From a checkpoint of a small multi-label image tagger.
Data: trained on small renderings of single solids in any pose, 395000 training examples, 2.3 epochs.
Rows from block 5, named by matrix and row number. Rows with one number belong to one neuron. Each number is 128 + 32 x the weight over the matrix's rms, rounded and kept within 0 to 255. All counts start at 0. Numbers have three digits each.
# gate: MLP gate (model.blocks.5.mlp.gate.weight, 1024x256), inputs 0-127
# fc1: MLP up (model.blocks.5.mlp.fc1.weight, 1024x256), inputs 0-127
# fc2: MLP down (model.blocks.5.mlp.fc2.weight, 256x1024, transposed), outputs 0-127
gate.399:124119117124115157123125149125127086091164133176150126123112144107144142125149146127155116132125117138089080153134101149129116138110137135148115102108115133116109138108148129101132162092131124164130132132147169101106122105150136104119120140103129138148115166206106142122139166105144159141125123162123114127126109127155136115154133108111132143156152090134107132110127114147143134125128
gate.400:116168110134141155080136119131149117148086133071087124151145149131166093126122145137131106143118128152141161108152080125121121149117169111109152111128136141136159128080121130089156098124103131134160107100098127152169122106154115121123135172055173110122131098110165159109118120114135111151123121130179126136143133092084130135160169158140110122138126124129128127172103129126177142083093
gate.401:087112183145121134142187123109117157141116126136162123105066160093165143137084129123144102119180119147156119220113099122149138094145135149102129131148134114125133102183121101130086137182130125119152170136120117213141094115198146104093086093132124129145084134131116106145121130166137199187120085130130088119203130152120146195097119116089105136116127121152142114132109186113095122094092
gate.402:126118108123135133124116148134139160118139131130114149133128113153116122113135132150134116116098132136132129117165145109104151089112089127153125132158149087155131145129108115130132145091146110120127101122118129162117155106095077150102147123164146143108128124093123095131133115086108136121149137136159137110123152160130111112121119141142142163107121124131142134122139123165140109135153
gate.403:159196079231177168110121133185153150111133176126090171119041101065147050148117115120053200122159098147136138125082110113109173143040068094099144130203131088131145101080110119143091183122096142038139149139122100158168195042069071177179119075073140112131196141167097116100092086081143114132069108080177114161187116138136093109186137130113138117124158074220142135164092160144132104075181
gate.404:088098155110139090068146135061108143117111140154140131198168141113138192155123167143153095121097176144139152180144136105116105101163074117155124093138112084109193166140119179147112087126178158154132130124107156169107091151113149188106159140183146124090126116077084078096086139181134165191133141134153080114108092091143082159112161148150108189129091154143187180103085117150168189114061
gate.405:142139175169119145067140037116168126093107167106194082140093129120155116108083150114076144107099163118131179136086155108087126103102125139091170138136151110155226073047138113138130103140058190135127103087134153195137075133106076162058194119147213170029169064107161072137132151106145068120154154113224097099176090066031139128162099201144103177050159147143084161088158109179136201101104
gate.406:186101138140168167111116120077115157173157193142064076128100137075166171135137083159215133136199161124112160062115106113114050092097161103154172082124154200136171138107136095072130050168092109108099169086093207087159106164164126118147132214100163142107104135143156130126063116161149177154118120125133123104116068122112165134126166149061120087135153139181112145145138134113154114115149
gate.407:139095152089131108122090136083068114112147114143137161154149147125104150184136165134172125075097171087107135182144116118123135102147125124176098139149142133130159119137129148104156152114137140158145120132138116134137121168119112138099131115160145119126088154104127132098115157132097170142160159177131130144080143124133136130110139118130134164119133152120139170092089079155123158155053
gate.408:156091116126158130108123190131109089061176055114065154117082121050107138143163189118149160143113116158051150187199129129083117103109181158095146058098132110141160195118137168132209150131190045118145082143128174102041185146159135133121106142107161165219078207093093171088198134138080186119078136236103122118091187168160131147142144147119119180117115113181145054114127209131178124101121
gate.409:098140144105149126119087105099141104158119178141119159132126134125151147126128124140134155124140151158119178153130153105110111150131143136119127102135142129154129147144130125158109112133156162108113122137102134132096117127143128142091173149137135110093124137130139102110125089161145093126102136117139116137116105115109153149134128131127130101133134145137138121108070160089127148131112
gate.410:106120097111129128111125137099122121111129146142138177129113110119169141144119158139139103129114132133112136149112131136116132125118124152140130111136138109158165114128117125147142164097122161118112102123117137151134106092108130162132130135145122126114131134132134087112122131121124125125148138101144098103123107095125117124161135122116176157165145115129128117126114129133136151124137
gate.411:082148117126147158102102152161120120108176148181119201070101152104146137087147123099122119138124127121099080129163119107124174131062143153147122086164144118110098169093160081115144122163136099103139149172144143206126140106158135120119118155085124130103129136104111127135141134130141116157117127089096115150147120089196146113190127164114110113149156121151116130129116153126125127113147
gate.412:110121105160120141099144149116096134138180110114124120122097120120112129138119125121153110147155082106156135148148141123109145111083120149118124123174162140072135148138075117118164126150180121094160116098127174125059146149112121119129151097130118096151157127134127134153123122123092155175132080150120067116162135092154101151166143141133128148135143117152107134100167122145123146107125
gate.413:073114132205132138143141173133133058149150194127123208138067094061123088147129148145132074178154111183151133171182129141111099120108086113181086063171120141137128128108132094135186068104182048063174099149114130100109168079063105135135110175138153111120136087141141082085151125156131129137068119113120090189135154175190115142096187159114072082154176101185099081126112151093129131056159
gate.414:126144149116146126104174091104118119130141067118090105112123104133160156085107130068136131093142165134109111161152079165141086110132138091130192129137134152104165135117063163141083092155132136131161128123093127172154096164165129146142151150102158087100086137119169091152101162128122145222127109121155067148099129138113110119145129133101129163137163089149167155129137178093131191098142
gate.415:090145133130146115121145142109120145136138137111128167121084122103148121162083110129130159134114131169092123163155140138110071104137125154146106106131150149137153135122133133139116096156132139102126156134141154111136105160129107120073134118113117143136118162150111123107143118147134151116099112143125119159159112149111121124117165088129142125129173138155133091079116135101151151123131
gate.416:153122151179137162107076154145118109091193097175143161129116146057192180136172095117066185083166173105132178182107110112144104134053123172181181103094149096119146164028134176125116157175173235112108117177163153142136149079062070177159159217084146165081175118145161126076090111091098150124118168141150123109130071085089063083175091118098123172108179121179158146120090156169172111042114
gate.417:046178125144138069068126123116072128117113082150117107113108116094108144108086151065113094124157133138144158224160139116145066099114160125140123095203128111085149202110092140162146101131189120130164079172101141162100163125117109161145167133119153115128116069090115117137086100124082136135090088092142056189123124186210108165138212140134168168114103146181092133137150153112141119130087
gate.418:156128143089119118096157085120151164070135128106138152150113125129115124117103161141078113109098121159145118110106172103126142125165087105159111081144142096141129121124144174128089119119090174167114149127158138171149141092144123130143133122152158138116149131135126076113174119108136144141190148131181098123142117145145127146127107147152091163192135120130124204154119132112135122075097
gate.419:126151110086168149127123051130164133107158129116121120131074098126122156138161120128146143133124096121073119113161124138124077094134131137132123112164160121124117109090123097152060125136143189096145121136109104153094123148204111137107144115103154129077128129191069090157144137142165158178091159116141112091094102173146129143141125113135110138094105099124146185140134129097134131139112
gate.420:092149104166130193133109157083172184119110165134168160174139134111128110154126137144126144141103104127047077110132138105097123118133071133077162089142112119177147103113147109098068117130151118134048164139121129146182141118171088159092205129090157133173149132140120116117124123093168088102048107149126148171136105113150156129081144139080089128135166117125142135111133073187158123141135
gate.421:142157100182080135096134179069205095056106157115167107061124038087125193192119128196153128133112098182058150122117133146028083110124075141166114112127103163167155093134134061146205123044197151136087117160143197112053170058102127130134140170105131159103147123205031159173126156103131100132180156065171143171150134165193103071104194093076159136169247125172116182049101060213139101104194
gate.422:131131136127136136088137131071124154114121122135132090146100159134156113147085086151149117114091190143148169153155090135144114119084155101117203166128135124064181171113148148137109109137148113124149127122118171145086121162168132074083147164141163119145126151097170164182124147125079106163092124138148128121163140094116156103128128132095181152131105139165092049109140120137121171110136
gate.423:138120099144131116127090133135124139134113126141123148118134123098125156124112122126115140091113188122132116151138146130110132110107102150138094105153110094158142132136118144146130113118129131113085127179146131154140139113142120137120134135121134137161123169102128126094110119095082136148109168133124130150129143135133137134132142134113126148112111114142133124115108127169139123149137
gate.424:143135119132134145127105117152130173132116129105132097083104151150152105134151098146133129136143107132135101105143106128133136137105113131134116142134130119147118141119113145101137123135118116105118127128114110141163157128153121107137142128100142133120143161122124156153147122113116149117146129108116134127128139133135118121155144113152097117115155121149147110141145116111119121104114
gate.425:102153139097099082138161145075156114146150110132108137140169153189138151106115138115138063147151182126141126141156122131186052100140139132108163097156160140114135153170095128096115130117156160105142106115120139116115085063113111167087136190154158175104117067109121135129100169131131125142130095079139111131138160095144114145164084166096152143170107095120134136151206135116105149159154
gate.426:146122093119148126086071121114148150111088100105162084111119125097102149159132134150083186139105121086092126104044141118103135136136143164127129111121109133163114113088132077110149135140089154161065089096139139122150134161098089139107189110151131138152145151160123085083156131125177111160123142135140119116130091084104155137154107116104119105047137131120159181127139104201148142103146
gate.427:094152137122170135098127103105096120117182121203118171121136118093146134160114078132171122117103142132120076144144100146119126119114124145130134163200126151123135153094128111142108128115148141136154150134099119157074152117169104131143101093083122111107109120146124137133172098108080098186124139134161097140137114150142128155173148106116120161136159118131123150123106081149131124104131
gate.428:133100174097133076113091116090165095089247173109099122143157115121103086134174163170122109198149209128085164133143067181104107145103162125185177186130129169127180175121123165130184134058171095185167123139120120129075142127142109096139195131170209100096094077043146150148192167154106141180080167188134078097131149150190124160146098153032031139174078141142085140218122111090112178104099
gate.429:131078072101158083063109073083140093160114041129132118115088074150182138115094085041172040101088149154157155133152138096162044069147111145177187098253128150210151123103133101224108162127142168146130084117113086198103123091125116101150164126138177124035085115138124052127124080084000068117210049130180035100091141188069184115162189139155169216128145074117152117191162009218245117113041
gate.430:133097095115147176108128129122145148095138113154135156120104141137125143137123146153145116146114168113100117107143136153118108090160126130123099114145138102129124135100138122122137115114125132118096109148141126135078137113170105131099162082115147135124106151111095119122156154111105176128127138148160128160116162169152164123114131135104094167122151077126133179132142111158144138125105
gate.431:120134143042153097092094111164139222150139062170118087125143092091131124026082166154108107177087083127119147083151148123089144105104156133096103056173170126105084093053125162136092096179078130150067174116100148134178109141196092173100167098087187182153145150049173123113152104100211106176150134225198128193078142106124111194223031170066074048096132087160122131205133178090186120117089
gate.432:137140135137087123123143129114117117141144131118125190137163131148124121131139132125142128115135151127125123132172122116125099104118112098144126109148110148137143137144126199105137118119169105096126076163129114113110156126147126124107163192128148149117139087122182156177135141121112137121154150137135139158110135145128133133090117155124131130138140119132118150125157122107127141122137
gate.433:154121084129115149083135166152092158070128108138141152132176131131105130131140168166153122180119135125090148092130110146107134119129142144138106159130132062141103103130111145120128124127129130130109120136111144158128152118152106124129158099114150122143142122148064182119095144143150204176151107162112105109090167139178098125099138137138111163139109083133147199126141097174127118137068
fc1.399:145138130117131086141146118123129173170111122090093105112120129155103102101094117138082116164150119116146157066100165136141138088153126113148144134139090145146140153153117090123123091147110130123154136118115142154157139147098126178122104106157126130146131079083161116128128125163145088132113109110130120131103153156137138119091127149137113106131124136128148151152134141135105111131149
fc1.400:113127131117121117141133124131061154165184080153111114106103148149126126115118114125129152142108128090120081125153149118156107132125142122166086128127138156106119172102124114134133112156133136095167108143150132151136137191113135083083126142148116132117141122090140109145147141158083125099120129120059120137122131122138122121126122123154145102136118179120117108078113122118128125162134
fc1.401:118105146153105117092090159119141104104085151122150120118178092173129138162125118113134099079109125157145159107129170150118155149110095092143152152147099148134103134143146133132121165092127122149077099138115176079105143116079133123148133179136110099085178082152159142142116151110153070105143122110151120141119141106168114075109116151151142165125121137120091124128143110167137128115130
fc1.402:128132151133134161129161111169127134143142111080119132118127144121149132127138126103106141126133113113128106124129104106149121126144131113100137142116107154119108105116134130113136120160152131127135152145136115110138147157156149135129095133105122132142145126121138166132143137162115164137110124129111129115160131129121131141121132128137114115145147137119118107135138148101135131111112
fc1.403:205163087140179159127135075159104120085130177100152111149084122153169042160129097131094157157102096200118150055073126110141148127120117101174138120142152141153146101064159138113114128133090138114124138133125069169148138085128096122158106123144164144098130091084091060159206099110198097034117148067202160121155084163133182068165130141122106088113170100162090178199124132093136100069176
fc1.404:144157093133151139154122095164124099173104107138108134110060127120152108079096080104101135124149097116135144134132160120141135113111139168142128140165121156153056115110136059121110165124096068059125125154143095109116153106136116060116104110103085144143111112162139129160160097115106061069115121105104175154158173157089186103131099111172175055130164122130082090135152136090104092167179
fc1.405:097092192142116125104162122163204138112126060162153102067083120116110091058159170019109128130103045085089093133081174109134127110171143144082191062076099165118115180131153127140137133185091131195177113128145160157100098149141187107113119042168098154104162115140123093162116149192167136130134099166086118106152133108164099153159060160121047127073113123092158180119147163191146130146153
fc1.406:143111152140142120081076083123154138098127255101160058079061100028143163127113129151163105130215100090094236090106142159091097128095152104179159093145127145117171071083151071111147062120070145159079151141110190138196114137126121164205194209118175118104072111164166073132050138163185117122184090068115108116118031079150173128158166160050094121153150121192122181126127128120102155091102
fc1.407:134138137066127093107105122101129124101117096086110146152141123150116134138165140134147102117118149119112122150182115151132108133148151150142127134112110116115168177131123196134153127105155178118134098102139105140139116133155150124106130143113142149146114163113139164135123127136090162156138148149108114178082134120129097129124137117143119167125138116146152149130135106107132158131071
fc1.408:161149133093155119090114187142110130088181168078122132089129068103170145161137150147189116103127112103047090126190102173122123137129118142092121173119100155161196162096112141158169164104162097163160143126118109171095138132172124106161138133078137113136119149086073153135122159150144190083155137127088104157112141218174091106082189058145142180132148154189163138110065108124165106128074
fc1.409:121117109126117116124109124131109137130155131116122107114140146136119133141133114120146118143143148128117157092121116128131094106109145148102135148119150096102088132126145135133120123113113137143126146139142138110153109144117110117144123142139128131111124155136126122141120128117131131153125118130147135112111150117142119112129116130097118118118100130118155144135115104125151119147119
fc1.410:140151172146120109139125146152124127140141120108128074126130140149085130107140109123122145143146132127140118105162130141146138130114150117128127142110108136104090155130138130102128110152140107153156151140138128116115154154143113089144144126122143128148128122112113140140145119146151117132126101150114150165120137164137131137082111137120102103094122141151121139132135139125122101119107
fc1.411:110127097099135152106119085121147068133125153137141100095120143130147123109129118148131099173127098144100105098124078134133148156116145130122146129145118135104143098102159127154140136148107117120141105117116138148148118140157171101120109127080135116104171123166166130141118158120157071177154109091132097144139158099098121110174116150103143132156140109144126115138114126091134145112122
fc1.412:134163156124129121104112107166059147127177108108108143127114150129129112110119117131139161109093116083071099127161140127104133142144139102147109142128102158117123192092126154075114069148124154144149115110121168132121143188162131124110158113098134126164118145113153144125119120140120149103099176121078182144131091126124141130092165099158111150121128157112110105090119133107155123134095
fc1.413:090124143121153116093180205118037147145221066177090174143137071071122183152104121139162112114091106122094104167159121167088131133090124113165121102167136191121117118103119123148144086155254136116136099140100166147087218100088121130136153149111131136129124084104149139105114115132131149125144119126092109191174106173156086145120153113114155132139117145146111132081097181148150101092121
fc1.414:100116086157115112157103159133161154140078153173129153104141113135131076172139134180134112168125099153131148113107184113093138122086084148155122139131148145129145091123161126160135173163113138085073144124147144109116143088132159193118137119154096148149158125139076177059112105141125090073103135144103147152106122158136127120121143112134109115113117131133112026138145090176142094147105
fc1.415:116135111125123111138116112133150139112130133125142084129143119148121132124165131125121103134135110119149107121122123117136153164116115138079157170131168089095096160135089111145116166095132113160146132121126131121101134130134111095174133147121142123121103098149120120162117111104152137130118128133134140091095137107185118130140116148131128110132096139114118122162153115148132096129167
fc1.416:077187103132126109157134120087145126164030158168106091132164155189118070130115138162141136189079101154133094118137175107143150118146123132101130168150119155111136117145097084164108180117066080112114122120082112110093119162216179160079075057143121121185091095124073161139126125150161068146072094148107137139094190139144151177115125110172153067116076139124095028146155114120121121227174
fc1.417:108101117120160138119096118136142175124083150148153095086124142141115122117131106139110132105157174115150132096101125127159202149146108110138167141082099084116146160127148072163110098187089113133142142125101129218136132140200167096109169127195132089143122122047121066158110119167114144125119106058094122104156117140152160106074107159132088129065085125106157127108117124136093152147127
fc1.418:104157130104109116103136104143121146110084179121173119150173109095129139126097148137086130166109140107119149129110156106110160133176151165104080146113129118152094064100146114150142091149094173147139147110132160165156121136155158153148148100121139121109141109126127094133139132133170110139137149068148121128166129108119126158127110155120091108136137138122118183075098133069113138115107
fc1.419:112125115143134141160135125141140137175146109118115103124130180104164108170122130106110138108168147100122121150097117135139169169150089112099136123108117142127151121130138126122131127180111112147132111144122137140175148129168195126124159101116129122170134106075137135080099115167102158129107111111081117126143136094105163137101136135143110124120101141118149066184114119135127133111058
fc1.420:139085088149106172128090144098172196088127122137153125150106129113135088114129187138142120138134105116065134098116136096076125107134070148103185104147136120204133079141150116078085140156178103168090111118110145140150142134121096141128220080144162151147141132122113112132107127120152160089098091150130160089098107127130148137083161132094126196121142113103153165161168077199180130119137
fc1.421:150094061129058085085121153099145175094111077171139090054119034127118181090081129154128122175144108130079182094093128129101098095139172180132171084121115104166161146103179178186171112109107139090131105118140218102099115091158187131158222123128104157085226103084136151210111096116168160094168104124124119112144155171179098109174045115131177146165173115144108169133177112135176126128161
fc1.422:134163114113112113111178119149178107150103121054119095164135158178118130111119183111130132161112099122147125109144118128161097154212137098087103119098100102131114094124071142122173099106111158150175107107142096141139141115108157123111090138098148123117111098122095112133141122207147132128173106129156097131153131129108115161135162109157123126168103132130163192160117117152143096094126
fc1.423:125122131125134109129134132107140121133120121150113092114135111137122163125103143117137115127136145132093136106140141135110092116131147120128140142144124145124165134121142130137125102104118119140142139125121163130114124131141124081121140142121129131148102125127132130163135126127145119113121123115123148148130120135133138132120142127127152132126130134139111138152117137145155121142125
fc1.424:142098119105134132119143143144142131102125137113140140129124132144141111119125136128113118146136132151142132123143151134138136114124103121128138142126113101112143118141128159115119138123156143144096141111131124121115139117112132146150136121146140126130153154123114134138132117139129136117161132147160103131122096134128115114140129101125117141110130104150118122158153128120122121096119
fc1.425:107102114176165205095137146176090153114079119099099134127061128065142104140131132102111197094134083101113144151104117122120180153102102131110104107117069132117127099062128117122185127131155116138111143147136128150124160191076133083154131114104090105138172182157121131095121081148129116158091144162100119139164089121121120115149168102141113123051136188149141137066068164167146124103116
fc1.426:112122149139112152153203140137149075127146158143126160097130151190180134089116166108111065125160132176176124173154144110146141117153109116096139180126128134116127127208145173127134155142140102119159150160122116128073097057156174143117037141139109123101125093075105182164143144136115122112175078125155144130133196162161095140095122143146134148188110118128115075146131160061080113137142
fc1.427:146121122085118130112115135114102131121153129147115146117132135145105149149140106104153117105123161140122101134126100120139140128134164130144088144150141141135144170128134154133138130087138151133132128115140119156118148120126139072122122129120110142135139125140154164154155149117136156147127146166136120138121097120170157118139115124122162117129112112132128146139115085160129126135142
fc1.428:174138092141129131113126113167190159096108115082115164068102134124104068138138150088076144163136100163133163115132147135114094154125115072058156079116110114143165103146106171109139121084154136105126103158125093134156179080113168161169132130122153120133150139103126134155120111173127080068143132155146127113119086130133097140156121081120172158133146103115140156200155122151100094124130
fc1.429:075042212039165065027137118026136214124089062086096060021084155105158183053062126091186063082036080128114072146145120108142076047176172092179170000182113220102210223106128113127181070128192116182102123095102160168152086252098201147103134123234106126073093199115136060111116146234099098156193073175082019179107044129152113179202221129203142171111139170117149183133125125154207222105072
fc1.430:119137142140114114144127121141119107166125139126125117120123121099142122111132120127107114129151100144151154116073156095123136132103119124122124131123128167150131122146156154112119122170083144144162151120126130102146117119083144123138107157147103117139159126116164154134137131133142112125112113114117136094130105095129123136162135142106131088115112161116136089118118158112124134134146
fc1.431:086172131000169070032129131152212217175101116142071084069113100125166106074069179183116104186064111192061155065151129188117138101105189121139087082176186151104120120089156146127087035173069121148086150124062162199177097110241181158078159141106174160123148116000148163122140109131229124186151121105200156231091152159145167191189120136084099060113126123186158135230096195072157131099102
fc1.432:139094085100157121117108133135099147148137134108110117135087122143145099134141117143145124168106117127127135098132150120133125158127119171080148131115154114135135097128110088158141143116113134148122184091129121143110118128102148096132110103169121122126108162101084113104120083154137124106121095134116107139125115120122122128153151086131135111120119139136129080130113095138136096142138
fc1.433:126124112143135107158113108117153137144152129163114090111112144131154128119116140143090155143143190124136106153120136115104111105120135155154129141125143159145162138118134109124132148124103118119120129134133131106103102125097123128156100125156108129129115107098156137123146133109137103109096144114125162121093147136128136099128137123091161085128163147122103115169121144100120123144198
fc2.399:103130118132131113169134102122125112129129128146096134103147130150105136131121134122138146147122125089124124112152127104110109142154110140102102147140099129088137129121128112153106120080117080135130135145154120102107133135130137150147136107139124112161104132158093087109106120132113078108105144127112152130117100127105116127117112115161119084134131127152124123147095122175192133149162
fc2.400:095102113125127135134132136100157116122122143144094148111143149148104158163125147140165115153105105124130101139140097137127108138130124152117093143117113157101136135152102123108114129051135093135140105115129123131086127121112139104102121103124130133150099132147124120132155150138136120138114122153127126165124155117104123127101135132163140129162135129104120149131128113165133181135130
fc2.401:180096087113156115106127135132136144123151157154133109122128127156107123078113107158123136161154157140167178118171120151101113127165164132124182132086150127129108110144114120104136095085121067101144078138126121117108112129115138146107153170189168101059122090117117097172099120163118143119184104125151076084140190131109111129102123101139091134138113136139102162126180124096110166135173
fc2.402:122103114134125118139135114091120147129148131161116139117121102142143133132121125121127115116117136160106133104145094148108108128140114126127124135131151129129152110142121127127106110122131116097138110134125131110128100120126136116118150126148171140090134114119118088120114124144148100137134130108127109146128118136123108142135140138137133118143121136134119155136127132122142157128162
fc2.403:101194154179173149160115041123182180186085163087164045130099089127135124164155124154096119159163134134074103135108120154112092150169111121121176058130160171183123115099139104138104100126149133159076112103145144128190118139103042103136185145094104105170191114182124103145118075181152147109070092128109050146173092092106099126087182121155095148104150131071110093106135074098255093136071
fc2.404:116106099083238184122127101117054113130166143149067128116117157138161107122138109089162139140091084098151115101109017116164125105113116106136091183163101157084169163102118107075099106151162122146190125134109138167120141164116110110063103112173151098117097156120117098127155159146146131202114118148146091114104101109128109135160142121130084101135128121123132125106102149159156205128197
fc2.405:183096206123161154131139137110168157102087212143091138211174147118049147118098110095135160173116131109110163081188162140096141170210119089105100096072112075129072058143102089148118079002081078151175159127099114105153119156145099151097132111113141102088062139139153075145180143151136060136128135193181145160136154104099192113129089135199122130196126129087118205069081071140109160133187
fc2.406:103140100179117121179152131067143036233127059138155038164092055078137153166115126157098103060193161136149084157052120109084083138189159129213134033186134226185176087068195113255181170130097186175129036138079103090194089119143113069161008126035134133190126053120186118123159120080104126143098106075103174145120077151097255170134184028043151162115133137103140091197097071110227038153036
fc2.407:094126183144117109148127155100187144105107140095109084119126144107085139122108169140122115138133111141122099154176151114103163131124139144107150086119126135112137093151138083147163116071143084149096091127111109147154116157128137112161114127112111138140140129105120136152153156133153120110119104116092165156139132107122168147126168126137165172116109167120105151147160119135133119118114
fc2.408:072146174122085129131169157132141177136109125135156111068151135109143128133083166135080170149165117164110145196053062125116099090159130183116133110156118143190154122143135127059150092091175140141068056189128117141160075121115086094183184094106131163104123110131143168138114135148115154164104177114164198102213146167039255124083148039144209227094139122128128076107101190094145087126056
fc2.409:115122114145144138112128128128166127107134132122103121129083108137137130116098131127115114144144126140134144115149163089098093127126123120111148080120114127122132130117150106161122105090153110126108103128123136116116111124099100129106144141147169152110123135142132083119136104137136103122134114108123122143121119122087114124126147121150146145161136131177124151148141145124193116104134
fc2.410:130156128151140118127138078144132142124101141148108145122126127129119130085108150137106120137133169138137117132132143121129124135137121136126120112117107148158101122147150112142116117094101107137119125154139123133145112102149155133107131145113124122115122110108120120123124108142137125138125121129114098102128143136124145157114096126133113130181134130114110152159173132136146140132135
fc2.411:126172156128128098107106120145152178122121151112102099120122138144092147135121080168150139151105121166135171109174141107109117129139098100104128107129130144107131147113115121143132113053137104136101104118121113102091162147078135126153116129128162111117153109127128125159102128132138092130139138133166171167122125158136111102121169106164172131117119132142126147105147093147161107141104
fc2.412:091128156141061190140161087106142125111097114156132123162137129111139108137117159123156131148158075116094162152083081150129103139135138128090125124147100097130171139130106197084121139108127168096153110150148163114138107097135122127072131118122087141164122097154128132116112141168157114112092148110149119120189109112144073162111088120142154114105128125136100135129103173116127142126135
fc2.413:124139139154072098103193160067081095139136044112090087143144171173160166120053141103138081097199207161206077203177153054156080123107117120115158101190114165107201177173119180130108171112158109092088035150086138112150130085090101100183053134102149154117092101130083171134026109099083156110164093089145131123115174146026097118113149143180239152101130128211090135149173150168145075119119
fc2.414:123083119110196159134133105110071107088158097115096143111063100138118133114129133108170125124093115135079106103153097188129087125139154141136145103122104144114149145168120125099146086075180114109147094176169145133139133157121149109131129151137147159098079161146112054141156108136095126138144128114090063133148112135149116160130129116141117152155127146149099174117136155110135120127172
fc2.415:143125110124115146128131124108122097118141123112117137143121094143152143117091123117138130119114144115118132138148144102105091113112161138120107185139140124093149118111116138138098116110160109098156152101158157110128120140145131135162134153090146129100121153162160106134105127110126146149138167109157135146097124102130146117149119121118126123142133124109116158154125127106169141117150
fc2.416:124111102132203166189138080117084120114165122220092103124117170139114149132157119116179154179139129116068150136159078122068122094094152185072089127122149148111123233126118115089077113115104109076143124135130154147052082107132077168112125100151101157159077162182058093112098131147153107107065162146095110091087170099105086089099066177125047049073141117134159130151096176192158191240182
fc2.417:165127128175205146139085095167148147086135153082117137074161095100078109131187144096085195074049068158079155084094163185102161135136124114136134148109131126107071116092118102111115127126118130154130184142151106122154136151127109169123134110133110099174137096129121089109144143119175096144150123134074123147085089119173127091131105134118071121162123134056202191131149153100136132195161
fc2.418:092087140175147165145134136101144141113115156187115139152119111099137140111131135109121081147164150128104121155130107122112106111128125178091171103134106177125137125149130119089134093129179096122097122166144135111082105099086120133127126108103109157103161136122140105097141136148138111100099125116104111173178128115119116158134113126120138163118138128154099161142115151120174124111129
fc2.419:139146110128144082106127098142110100104112125095108108075131096155094149148117141150091169122125119138113132133127127138127102130161119125112137129127134087117111100128126134169131149069108123134130108145139124102149158136131168172121130140130089118124125115138122105120152110102138137147148130133149095156106129169182084144112129082155144126168128128166140159155113139106157088152155
fc2.420:136097119156088093162088148084156075143143091134101083165094126117095132122140101119153111083216093081151110171167203103137099143108065136150111102159092122153127153168148118147132151090131133105114099176127081083124119121106100106159140168117183144175077150168130129161153125075090084118114109116072157149078149091139184096129143132121168144144167095160161119117137082164111118113091
fc2.421:116109170130171155138101117089130137114160148091151048216140072110055135140139129155109083185189077114072152074223157108075129152134138119115102115130118143056135085135164140100168037053166170190114145122160196089136094159105081123167174166085190119131174116134163156166170148148123141169144117135116112159123129029117156129133160133124146155159118172135069121092102075115236101096004
fc2.422:123111144129060122111164151106160180120128099160128125127172152128129172122104131131097166142166149152099089127175137153115091156176141131100116138097116122110126161131137190112074158162117113128117132164123132101183110133168153154110103131119095100135123091134103129097102157158152134114129106142126158175125092113161112109121082045121133106165138106166195160131091162158158130119147
fc2.423:132143109125133111148131108113138147128139118132116125114113108116123134130115130121121133109137139143124111143142129128109127136118124147143164138142150122142164106137116130136105126105135099140122131127136126129148106123116130111151143127116131117128137115138121111121103114117135108141129114109120097122135116119131132131137153109152176144152120144131111149145117135132164122127157
fc2.424:127115160143148141109141106112174108141113153122097098127119128129118138109109124140108121124139117138123139117118152127105113120135120112114143094143110140127144146127137106122114110093130110149110105122117134109117125123108108140134123143129124138122138123145146107126099125126156114127128134116137148148137122121126138115124130132137142133145125121127126155144132141126179120119137
fc2.425:159126101085154154092088122108154106129140200088048081104143117154157129122120116101167138153145152044111129078125118123119109089093127111113129213147058205064115147122132079128129153128129136130150159096114164093096130160108137162084138145156120122104105139139119129105106171154165090098122094168134162129074138123124084104153066145156146062142138118134119152137130125170172197168191
fc2.426:101105136148152113153120118114132182125136183129136094156125117109104142096148125170114148149140091146121200129152108143119121117087145189135130139144173119116120118142074118172096134090181154174143205159129141157115150118078118121173130116167117120051093047131080143141113091160166099151122065125147084116093166124155134160113123110141075081157130183123128138157096111155142123172140
fc2.427:106137148143152131147128114112091124123128126140110112132121140144110120111110125105095100135191127145155132135159138130111120150156130130097145138120112132114131122148111077104118103092157090152130111120131126118112123136128106120142156155127159112130116114138121101116127108113093115142130098106137107114137100085087149131119164142142121133124130153106120161121163110150143135099123
fc2.428:108101158151163101088118093122107181124158105114101070090156118120128138161102133142113177101149102133110099107124181128098124121096124090123135129144131170134137130093143126138114098146108114115094120146104154124184142193126119170144197155141144109144098120114151121084090114153148119119115138096082137170104117117166118104110158150107143147116120163182103134140108188093195143122102
fc2.429:171032080200233155080135056126014127074216078025056126023075187092120095123154102057092255113096062087032200095083102249075093165066126161104178162116109092051095113087141131000124090120100105109126130222156133151232093179106085171078175115147153166228079172110075068115082146188114045102138082111000122174092093070130131000088144092121107027099144187231203139049122200124160175227139
fc2.430:117124130143122107115118134105128108131125151146108131091134124128116150152125125137154130118121103143134146094150089141115108135124114116122099151146105126145149136119121113106116119049110119122147113116110118113151122117114101143086158143132166131116121110149130113105118145111164074121105119117139154156095129150145108120113135122150126121147129128155128145123096122153120189138126
fc2.431:063195124073081170113151137164145155180139124151152136159066144093156144060054113118117103151148255161209130144098065132162091130156169130152166079139142000142111123114111153105163053181126104096049119131109146180141138112130057099111194160115176142070117134073139117107120118131130195124000035096188199149158115204198072138136098115192109123120115109163100125146143164135182072033131
fc2.432:114174116124145147127153107105136128115143158146101123118096155145117124121123136114124147122123124133103143132163116109126117128157122124101128147115109123076141170153147129156112135123154132126170148136134113141093115151154141160105106110130158118098098124143087122126172153152119100152143106141139114111100128121120104137125118101134120145170121138131172169137112121128134142154149
fc2.433:157120135111148150141136117126127131118141125124098085108125117135132135091101157113140117124096166110129084108146124120132134114142140125145102153127129173120170134106118088128112111131134129155153142109134127166145115138100110135131100125166155111103100111123094108096110158140131127135133141118111130117118105121149124116138133138145109098133123133124130173136103148167146161123156